A small segmentation model, trained from scratch: batches of 64, held-out accuracy 99%.
Rows from block 3, named by matrix and row number. Rows with one number belong to one channel. Each number is 128 + 24 x the weight over the matrix's rms, rounded and kept within 0 to 255. All counts start at 0. Numbers have three digits each.
# convs1: first pointwise conv (model.mid.1.convs.1.weight, 128x128x1x1), inputs 0-127
# convs3: second pointwise conv (model.mid.1.convs.3.weight, 128x128x1x1, transposed), outputs 0-127
convs1.47:129112093180098150105141127108135118154123148100136071147168078127128150097124153112094156130100134091122182138124118146137145109111088147098154136127132128125141115129170137125122110107106175122122113105156151094125129088174105114122080103126135117128122125108061092157128125130145104169150143172135116130105166083154177121134131099138113091111087116112159094146137133113155110150124
convs3.47:094137118121076129102119173097108162119120088109129141141160136165184148082121127138109100128125158160134166158125144107169121129112144160122182151133152141129125159138075098147112158155138169153128085144155108166160107144183150112161117116163153124089072099126158125155083091134109127146176158176097111114129131155108114117158162136132119113103171149156158116127112098095158155143132
convs1.104:120140159120165156113122099141134077158105142116118171138113122121113077137179100135133149128128179124129114176165191129146148147123135134119073162153142104132161112168128132117103177151118159083122141147158130156147121091122116135142138170133057123126124161106132154152156132155140149151100100103159084145121120112153153158110162118141133149096142148145141147151110150110102096108125
convs3.104:118166151148096105118059111138111121157135083157150121098114120124135114106120113149113134194071136090138126116133146146175131095137141115120150114103142146117154169109104154165100118183167122127159150115116126126158185138145119119122142078099100132142090094120129135145111133100102137081161122134140162149137148135133120185114131129088103168123145122155148124109152130110111137161108
convs1.107:145139149121151181121112123184080115167125120105113080176114100166101096162103111139098128147117183136118131154118125134130112108115154111158113154113128136118132103128102150088101134135110121040123114197156130134184158128103130127120100135137130135115146118118136162155105146155129152139081107127160098149136125101116162135137155161144147107132121184119147173170155129112187120145169
convs3.107:108152132159049100084072157093083163164110100112126135137112119130150134077123085154120111162075150122121139138144152120162132084114148104113143119103159158083158175107072126144094153170159133130163125125128119140175130117159092102147099076142143097101109084109133131154083119072090106096146156164109169113141162164084126118130157148103072141125112104155123101131117116116140107170099
convs1.112:137126102116125126107116151061100145102113139086104091149136124160110136098138137122171149090118117142091128137134118128126156142088141139140158113120126141117104089112162128141135118113137130112081124090112179132121136109156079114158116083124080149105121145129117062129136121145121079173155133202152150146104140136174139112159128146148116122110095123146130041156121124131161112130161
convs3.112:148146086090152128158130109154184138106158117186145160147169150137112126146116174109136147119156098152173112148101109136107130173151103121172127162149119107165095125173162108073116117096153135120077104107092141118097130107093185113100137117119122193158163148108122105113134133150189115133133079113171102128101104107161160125154102097095158088164090166069115126114157171144088145090187
convs1.113:145161125138097151124171145055098143134148140115126116158137141120138147115129130146170136130108135125097130130171128133123158119117114157123158148132100144117131108154176143133114098118113118108124137129142132142124113127150081098106132060119101163113140105145109091136104144156167069196174091203158148147128124136186127136110135140131130120129047134142111117147115135141147124088133
convs3.113:159139111092137139178131134157178141130165097171142176136163171126122154160105156122159139142175092161176104144092095146114129176158096135163110136149113116157099115180115110090106163092156153113095082104087124139111132128094178106091114109137157194159189173097114114124134122157190119132145090145154107124109121109140145146126110088114126107166113162077117143108129153143131133115188
convs1.114:149098143099122147100149082152101142112115098141126143135142107132089118186143142171137134184151138078107119136149146144132095149113104121108133139146157113140150137131160132133090145126147100147140142111176143081120111111126121140149118114140078105139108104187087110117122149085102103125118095127136129167126128126110123169054149097169158117160147121143151129134107135103127133125151
convs3.114:170129120102146120152109117122175124104158119159163156146162155122120137133118171101149159118171115161171110116095097148098147147152093140170145124132095118128089128158109132105149136116148153109103094121111154137100128123117167128132141151128130145119132136112120101097149116159138130172124098115154103133127092098161162170147109105100125090153130153096127125090156144153112132100148
convs1.115:157154138120123140157106136172131123176178157094149060157129130147112152117146157107118066141132138135160114111137106134139143106135079132162145124124113113132111091106095179124090151134112129120124118141149085149127164121104113117110108093110134110157127134155139126153090132138128120090122104126150156098136142130122146199148095122137152095164118157113144188141225143098130110147142
convs3.115:150150089115141109129099123109162107092159128171155136134171133124117096128129160098116156105157153145152094138085106116105135142152093076169173140122093124137112144155144147111131114136148140113086101098098161121115143098111194178133161141108120141108109106083103092105129163150130107161135087112166115149122083106162144165155126124108125084134113151104141088097172161148111167111146
convs1.116:131152150103154137146135096076084098172120105108155128126135117138100157169097073161105148147173151101107134142116098166168123167147152140120132137169109121112103117143109131098147146127132115119128156156134106143166121113080112089123152128152112126093131121141111126108132121133171171145115135105141112166145118111100122101136158105122155141157101153145136148147122127149134128143104
convs3.116:147078135116192131154162136128134105102142125140102075103107115138125114129161167124126134135148103139123110115132107125119139165141103134152143146105107109167156099138147158107165078104118118116121136120131120127105132125106115110095157180141123148163134165149163154137170150137143174164113139091155099163139119105146113130123082130126157133144136145110133123081126157104097145087092
convs1.117:170132105129111093128126135134128126135163152157139117110130122118116150145137126144104152160131124120135136145153110185107160104133144205143150142136175138144107119154121107104134131138112143145133116097137109115091119165168094154097160092152141143150155119114103126131154106127107071158127144133096146129133093141135094124133149146152122129127124187106165143089121079145138095141118
convs3.117:123130114110118114125136154136127136088128092144129116135157136148144125093127170120126117136149154156156137145108108125139130167130116141162176160127128139144123122167120128118129136135152152136117095114127116151133100128132155113128143125156143160129107113125154109131125118118145126139143122149140088141137113114135124132151134121106137110137153176111140107095130139119111148101123
convs1.118:173167153095102130153119114103133113174151112083157097119155158145126149140103058151139125110171135097104155142131159144191127146114108160118123141101124122098128097156161115112168133151180102129055152182105082182119134122089119101142137135108085090127147137098131139144131123114146168125085112129151139162150125116103156111127140103161122114164131124142099126119139112183098138111106
convs3.118:167107118133169138164099086117153078133167160169162108084118114096089116145145134094146165157121107130127076093096078166111144136154077101165137124097079076140117086147155179102127103081130100084096115095098159099088169117081130121098174167094108163158149130103112108113153167135136142155112094077168105153101119079162155165138075101124173108162123121086105141077171174151087123092123
convs1.119:115135117116130106157122126087159112125120152128135113124116096132124127146129114145147134136159141119106158136134117162140151135144144122109119135140126115180120111126146108110132141139148160125107124104135134142098137128114135150117122114136126117088135110140114102127136123137107110140135136116139161135119148120140121130104177135147139155089145148151130137115147131128109111125115
convs3.119:088169122131104129110137121146132154129103110109121137140141133129139128121108128129106117138127122132123140145147142117140116128115134146118129120163139179127114156134123097121149147163128134151123120141166107144125135136151147107131096123123123111129118139127133122117120099147130100102142126136107110121119098136126132120133151125138155122113125132134139130159125121130123128132157